config.yaml
encoder_arch: "convnext"
model: "contrastive audio-text model"
dataset: "babble in 24 made-up languages, each with its own sounds, syllables and stress or tones, from a formant synthesiser"
train_examples: 39062
gain_aug_db: 10
n_mels: 64
hop_length: 160
input: "log_mel"
spec_augment: true
win_length: 400
tokenizer: "word"
vocab_size: 7471
loss: "softmax"
embed_dim: 256
encoder_norm: "layernorm"
encoder_activation: "gelu"
encoder_mlp_ratio: 4
encoder_inner_norm: false
encoder_moe: "top_k"
encoder_num_experts: 32
encoder_moe_every: 2
encoder_expert_mlp_ratio: 0.25
encoder_experts_per_token: 2
encoder_shared_expert: true
encoder_subsampling: 2
encoder_layers: 6
encoder_width: 256
encoder_kernel_size: 7
text_encoder_causal: false
text_encoder_width: 192
text_encoder_layers: 7
text_encoder_norm: "layernorm"
text_encoder_norm_position: "pre"
text_encoder_activation: "gelu"
text_encoder_mlp_ratio: 4
text_encoder_head_dim: 64
text_encoder_fused_qkv: false
text_encoder_bias: "qkv"
text_encoder_qk_norm: false
text_encoder_layer_scale_init: 1.0
text_encoder_parallel_block: false
text_encoder_inner_norm: false
text_encoder_moe: "expert_choice"
text_encoder_num_experts: 16
text_encoder_moe_every: 2
text_encoder_expert_mlp_ratio: 1
text_encoder_experts_per_token: 2
text_encoder_shared_expert: false
text_encoder_positions: "rope"
residual_init: "none"
optimizer: "soap"
beta2: 0.95
learning_rate: 0.002
beta1: 0.9
shampoo_beta: 0.95
eps: 1e-08
precondition_frequency: 32
max_precond_dim: 1024
one_sided: false
adamw_lr_other_params: 0.0012
max_steps: 11400
batch_size: 512
epochs: 149.4
lr_schedule: "wsd"
decay_fraction: 0.3
final_lr_fraction: 0.05
warmup_steps: 220
weight_decay: 0.2
adamw_weight_decay_other_params: 0
Rows from block 3 of the audio encoder of a small contrastive audio-text model, named by matrix and row number. Rows with one number within an expert belong to one neuron, the router's apart. Each number is 128 + 32 x the weight over its row's rms, rounded and kept within 0 to 255. All counts start at 0. Numbers have three digits each.
Before each expert's rows are labels from the 100 clips, of 14848, where the router gives the expert most weight on average: "strongest on" is what is common among them; "lies over" is the class under the peak. Only what is clearly more common there than usual is listed. The data: babble in 24 made-up languages, each with its own sounds, syllables and stress or tones, from a formant synthesiser.
# router: router (encoder.blocks.3.mlp.router.weight, 32x256, trained with AdamW), inputs 172-255
# up: expert up (encoder.blocks.3.mlp.up, 32x64x256), inputs 172-255
# down: expert down (encoder.blocks.3.mlp.down, 32x256x64, transposed), outputs 172-255

# expert 0
strongest on: /ç/; /y/; prosody: tones; /ɔɪ/
lies over: /ç/
router.0:134147117092103119127130154098123168190112108115096179069159134153092193118157100166114123135137084179101138155083151089140137255130097109156118080098101134152091163119160150129118103125116096135145102177133129095095036131071078098133100143122120130123
up.9:097097094038110122068163121182145113148125124119098152083166126091157188124162116070109097131129153170142097195112084122155152071144121115185083082146158103150071127181066099164087151151171136098125118104135114106105163067154188120115117097198159148142
down.9:156086083157121094147087090185124069081050100130157117140116164130147119130094098143182086142194122119060099077108157159118070130097137167144116092119125054180140147146118098153110153097130165111124131113144102132113100159113195084089116086133127141102
up.10:105138126090142131138155137116125108156161106097128052099125186087110126118116108138155131120110099171019104124115136113098130170144148141149108112125147089111177098094205111087138087112153116128132178113097089064149104081180085124116086167134084117125
down.10:142111186175140123160138142117074114145128087161089117069168105093105130071111161101089107108117168126123178120169139137107161094117132162066143183147097120131187117137091131144134120134177124115124149103120099079102139156112143102135146119164080107097
up.11:146142047160106078139034132132100116156117135115121117129115163098147085182103173133145091098115124111133127110138106114073127143105128114143183108097112163167099120149093075181107157109146114170117142162121138142135106107167071165118104092113159102064
down.11:110100085058117108080163086068126164144101178132131189186123158094080131157128144119132143122105097124133111092085148114163111108139130075168172170135101193125121127150129200067055127115130143165149168092144141098157135188160114101161115137073108157147
up.12:076105187097153112137140134085111111114192154123132090130160105126101094104155219139102153122079157150155149115054136113098143065115127174160077082088136094139182144136115152115110155086138091118127123114122114105109156125123179129143158116144125216158
down.12:129127141172093116155159135092127107053085151049139171076113111091120207167135129128179191148149087114109145101098203153185165122093220115156158172172103171183193095156116118111145132152145107102112108139135110108137178117076080071175136061135061124059
up.13:066108170127145124111070117137135159059123181162113170076104164125142145073135116124129124206114077119145123182092122125165092081149109154105106105143126147136188158128139113090148073176101129146125158139130087145142128164145160129107111106148147159127
down.13:103175108121135131104168141147141116115160150093101117134096114126080086135109136169108154092122100097140144169201122154055128155174133132116072154085069162115108159131160201111115216158099126125153103194129113175136152153198099147162100121104109108180
up.14:175097076107083168180146125143102088165088097133099173175154121134093124140099169188166146150157182105107131124138124156167093113135117081217109157160189117123093128132100167108107088133091139167096092111177093098141128148103101064106098078151157142092
down.14:113154089116132113135101145127174065158180136104102160107111124073154178148186201143137074169114161089110163092107173130162147076108184173187109166116174056162118149131119057136112117136069117135143157148115142101149198108180147137153111126134102100139
up.15:121099093129118108084135119125154100092160174110125192185134127068085146124155106106098068101176144100094163104172171089134133120165119144067151087153115076128192133116192098110165099161114161193175113123085108185134150168118136131108164181144126074128
down.15:142088136121154103122094189127173122124139153082141128107126170130089137121111119114147137111120159130117066138097125036065182189089150116162152150126078128115127153116152163145113118175098138113108155078138147168118122193134113112172090150124122106139

# expert 10
strongest on: mains hum
lies over: silence
router.10:171100108126100094131089171205099091150209142158145099158179122106152155079097125132105144144123086135105142117144070103123094127106106164046114148119162089093095120121128059131091083134130148151143134105167104184132176177081118168079191081192107143150
up.1:086141046112117134177104147162124111114117120139131097172097123107082167112147125169179162085171095150119137160129148155096159193092126084128105122145075161183149152112143105075135145129197122123111090119123187118082085202132080114192079153124134099115
down.1:111135109132132148115129095099144156131152080138102125139147138106138155141141122122104101097142138125085165171155169074096127173157125151111083091118143101161143140116139131191136106126098120168108189077115078144067140125134108153108146170172159126173
up.2:123108154189139098108152114159103111141121122151111103113129106230128137115089191066192162104125157108100107161126070123128113106108191150127117124166089120165109151171121095186088082122104136110143161157133119101154115177142113104150165113114063177109
down.2:154118118077118141072105102150103155151116089109157112117126074190183122105146138145099154071173128169195212158166106098100151132122121113147096181102170162086045135155179128070128144161190152135152121139202137124134123155096165154088137148139086154157
up.3:127119097129167092112152075124094122104135104136130134094141176175107163163077118172102137095163111103110141132103144156118144164107094143128178103155113168118140130187093199144144138123124196127165103129097095143131140056104120218133144213116086150116
down.3:128141113022093098121150125131112160190060170125182104144132067137147154142139155184136121080047172139138104086148156189073093105110098056177137167157115124148128164143083146068143158081186139109064162142143137137184143213109128142128105097117133128171
up.4:163130139077080168130169204163113127124080125114102111120105139121081087122106133104170120126127124177093093123129107154161170118087080141151109217161157151134172102160109175173144128152145151124128154160113067165109113134139102065135110116111112149095
down.4:148140110144150113091115147185116114115197142093170096113070081166127062090175099159140121112122136172164159126125089094088129124127085182122114190118121155092078185148179164099125126159138100165083136133213109137151191123108058128115170144107090132099
up.5:120132157184115146187100134079155122113111122126168092141144063100148117084107138116101134104116134097140103138161143132073112090149165102108120181191095086132105122103138143150126123126136125124148121098120169159133052102104123129065132091118105133199
down.5:128140143071132166045106111042102142129240124179118145104118102106103096154123119118146133112074123133053123163178157131150108153094149112189173124077172144081059091141171236147126131138142150153168126093080113128148151121130164133130138141117140135136
up.6:184128109154091156134146155093131126140125145130151077150082113137128127099146125152187163154107122053147134160150140074153153109097103135146103111123143164179133147156152180156157068116117135149091096109184126152090072096114099121149116166132081126100
down.6:105129123176137127180127105160123102106089117115129153109123130154126139129154060089118128196043131149118112126148142094141138127130200071140114152119173054168147149120131119151157095186070121120196160131087139100110172142124119188121126109079093137072
up.7:175120083123120081152115150167165057126156136151097146066112096130121150138129078121165142135141156191085137154090140111171122079123112114095117147169122109130147119071140116175153097149097140135172126123134093125073180042079039099131129164135144167102
down.7:102132093106179143139153106078115150126161109139130179105122145114103131133106161140096104083122149142063135092143140149125126113078065116109077168197143225148136049085106099141140105137151167080131109161113143067080152105151192095130095167100108076124

# expert 25
strongest on: /k˭/; /e/; /ǃ/
lies over: /k/
router.25:144156122210114105124141132128139094081088059141197143077099063146208079147133155128102171119117106135097132138189150083107094082113141112162222116158145161109074116114118117199109125082161127107160143119168137148066152121126107123130176133054130165159
up.1:134152185141070124114158080227061142200104153122120132130097091133103109113168146156139117137180129127132099115127117080092142132097110088116113152135165112132136135076113116079120122167219103106131120142127132129083140086116111137166100092116205164088
down.1:141106094144189096128057116085203096147188152166129136148159126146147163078125093104110158106167140109112110090130126134101107102100178171101145079129190087091095105147161120096174139131086146118122164131122139112102134105140153090114175145106178142066
up.2:110090035120128095148132102163124141120103149044109197081110114096091071131095124119128103170093194153110143110138213125167147232109109166137190101141133094186170126136106129127122135165097089131216127143111110102152034131163151077133054107110112140144
down.2:119073149145123126170128156102153096132098104117145114133128092102135125082105178149118102175090156171138108068109144109128110173098185115102126112122063106160161120104198146116160099114136197147130117112166136118097224090086140082115142115126123138131
up.3:082096172120147101113185107156101142122114110201178102100113120019143087125076081056124119091114141111059132125082135165160123129089124109100208115105154132103143111110147128146103100121181129116132143133114149131088076134080164138100122172091156156160
down.3:147111097120115128119136118153164135119081121116144128062110146154120168085159130115155114103093167165134101193145132183091104118181147144098119111081141127112118098136168125140101105136189119147148147116108117155162154174114140172111104125146149138160
up.4:151133164127141073123151096113126130143117107121133155139169142120100173097101097175107163114118132110149115100081213133074134104142075087104139078079137153113159126108151083080122151118140133160103130118107170094125072149079078198121145161116150083155
down.4:163105146091069118122147116123147131170155183197172140132154158089080184152189135113099166091151159165117202114109127119136096191148097119041126120057099154161113052122084109078142141155145101095097127128091117143143065118114087138128171127121172149113
up.5:140175111105077148156107111172118153117176163138079115160173124111117112154197174136155082156095148160110146139124138125102112124157198111154170131166127130142157153137090108040088130153121097161122061147127102159142135100132083117159111097118154142134
down.5:172086157154113161118090059116075150124138129156126122137178116124129124154144123149107115097166115119123108151148065166145098069043172149157144094118106144127109077082141094148127167154092125134089093140155158127116101064164116109201098175044119156147
up.6:122114122080109113179138189084173128067103135100184174125171146166176145151151152150150174086123149099144156142156078123171174130118101125067167127094128105134149078143073121161147097100066104166136132088099106128151103141158124117137092127167141117145
down.6:139106140085113154086146136183118125093058170140118108164123127104153143063135119098106153194111152159112185120128104119106145124150041137105179115149120123122084194120090093143099087139122160150117140118153053154133105113117086128087075155107123138122
up.7:173164109148187103173219112150159011167084137117071156166103140132133126167115132121123078108094170118159181135138141104073127102092099141097129080174132190119137175137105131105120170093124134125083129105150132133094030188113088142109137105133144112127
down.7:125096148081170125104085145073109164162132165105158095150144107105109088108140113081115157096111171128076077144156130087069108182142144155088114171105158174109102140134116141086136156163138133164177189130109147136155081126185087165142116168064105095120

# expert 7
strongest on: /x/; prosody: stress on last syllables; /u/; /ə/
lies over: /x/
router.7:095121122158103144091139120130173132131117170078152059108130134116147142143164188127044126116176057124095134199178091092108110057210147150122119116158103152094147135121146150167154136121189120093211118172142187139125147134139137090144142115110141145170
up.1:150093124145108176120106142089111076138168104103083132126122174143101155143076164109082114136169165110162123138150092190163099159145141095168116138158197115116152142068163113103115141184132072160169133133122155143122137102085147148123182097091135094126
down.1:177126207177096143102123138066160150114127123159160167089101163147157173143141139173173177110111144147198048075117176132118153116151151164146137138166104095122107176132116226135107148084120119115130090156154139085143137169184136144162162117143123119082
up.2:148123146082170162100140095146194156112108111135137130027127109175099148157177098118084095150156147081123100135113101106104093113164183139061149159125115120118146157103149098117175151140117117092193116136144113068142099185152154139164131136106110177094
down.2:104084156133104118174149145159121077124149141143085117106155116114148114132142083157152037167151169099142118172171105128126110116116145100196161123135126064139139094158115095123099087128112170164064142056145162147122135129123165124129110114099070158096
up.3:134131074146096132154147107149111111128160091194185126095084051077138083188086110134151156212147154134167123108149134098167092091111129195133161122115079051173117134164074102111125140106146134144098122122146070135110086155118111144160109124082151131149
down.3:140073108131152075154140113125093149134151090105148148163166140166086105114137146136116166146135118123170124172081108022106106151098108128130164153125157136119114129069110092164138160105126085127134110124146177024127127127126119071134110106073098070170
up.4:119145100127058110194133166150142101184127110145135142102147136098137114101119141143165158127119139146081122137146152126138167105117090180082143083133138121136118122150183146184086135098147105141164107115183086155133145129125185078148103141182130058136
down.4:098148099135101115132099100187175158127138163066131190135152108099120152167102164076095101164212097107059183121176133012138108137154114086121118118091148096155078154126111131147171133119152091093105156113133102127152135082086152123124163095117106059176
up.5:109094116170106134113140118113154174112123105126122122085157062136160125117156123090136121126134119092095102119214122158212152138126088149140156087131152130121146119136177182120112161129075195091144120118162131201097183111147156129183168122078097192150
down.5:086097117119129126153141115124099085106072189114080137078131148114126113204122150163149115095150114103065083171166139108084125089207155144171060065128162158068150119153176074140088084160142089141126146152136036143136174105149116128172120127162077158118
up.6:160076146124109127181171115114165063077057174124144152201147138089174124115128117212173126122079066134195121180091110164136095140122090163126147140124153170187126145101147112088172155103149186136172117128121175119150077176094126135156092089102176117102
down.6:138104108109094119153075142202157153162185117101168142156171168063139100100116137150140135130068181126161156104129092178083111174169113133087169169085099165104115162132152119129134162134133137137097155095134179092174150190167119145129160151150165076082
up.7:153166133096160148128122171128134142178146185071119148156115093059110146097113192156147088145149145154075116098155165106126114143137136115143129117064155094107128059142119140113151106164143125104041185093131164131126103144099074114167158153173014143095
down.7:085134139168063135073081141164147080103116105108096128157105105146092140101173110070113103118149117076130202147140140178083172121184146130122125135113148156073192117051101155088075149148131150071171080153102120116091097102147128099163145136089096213170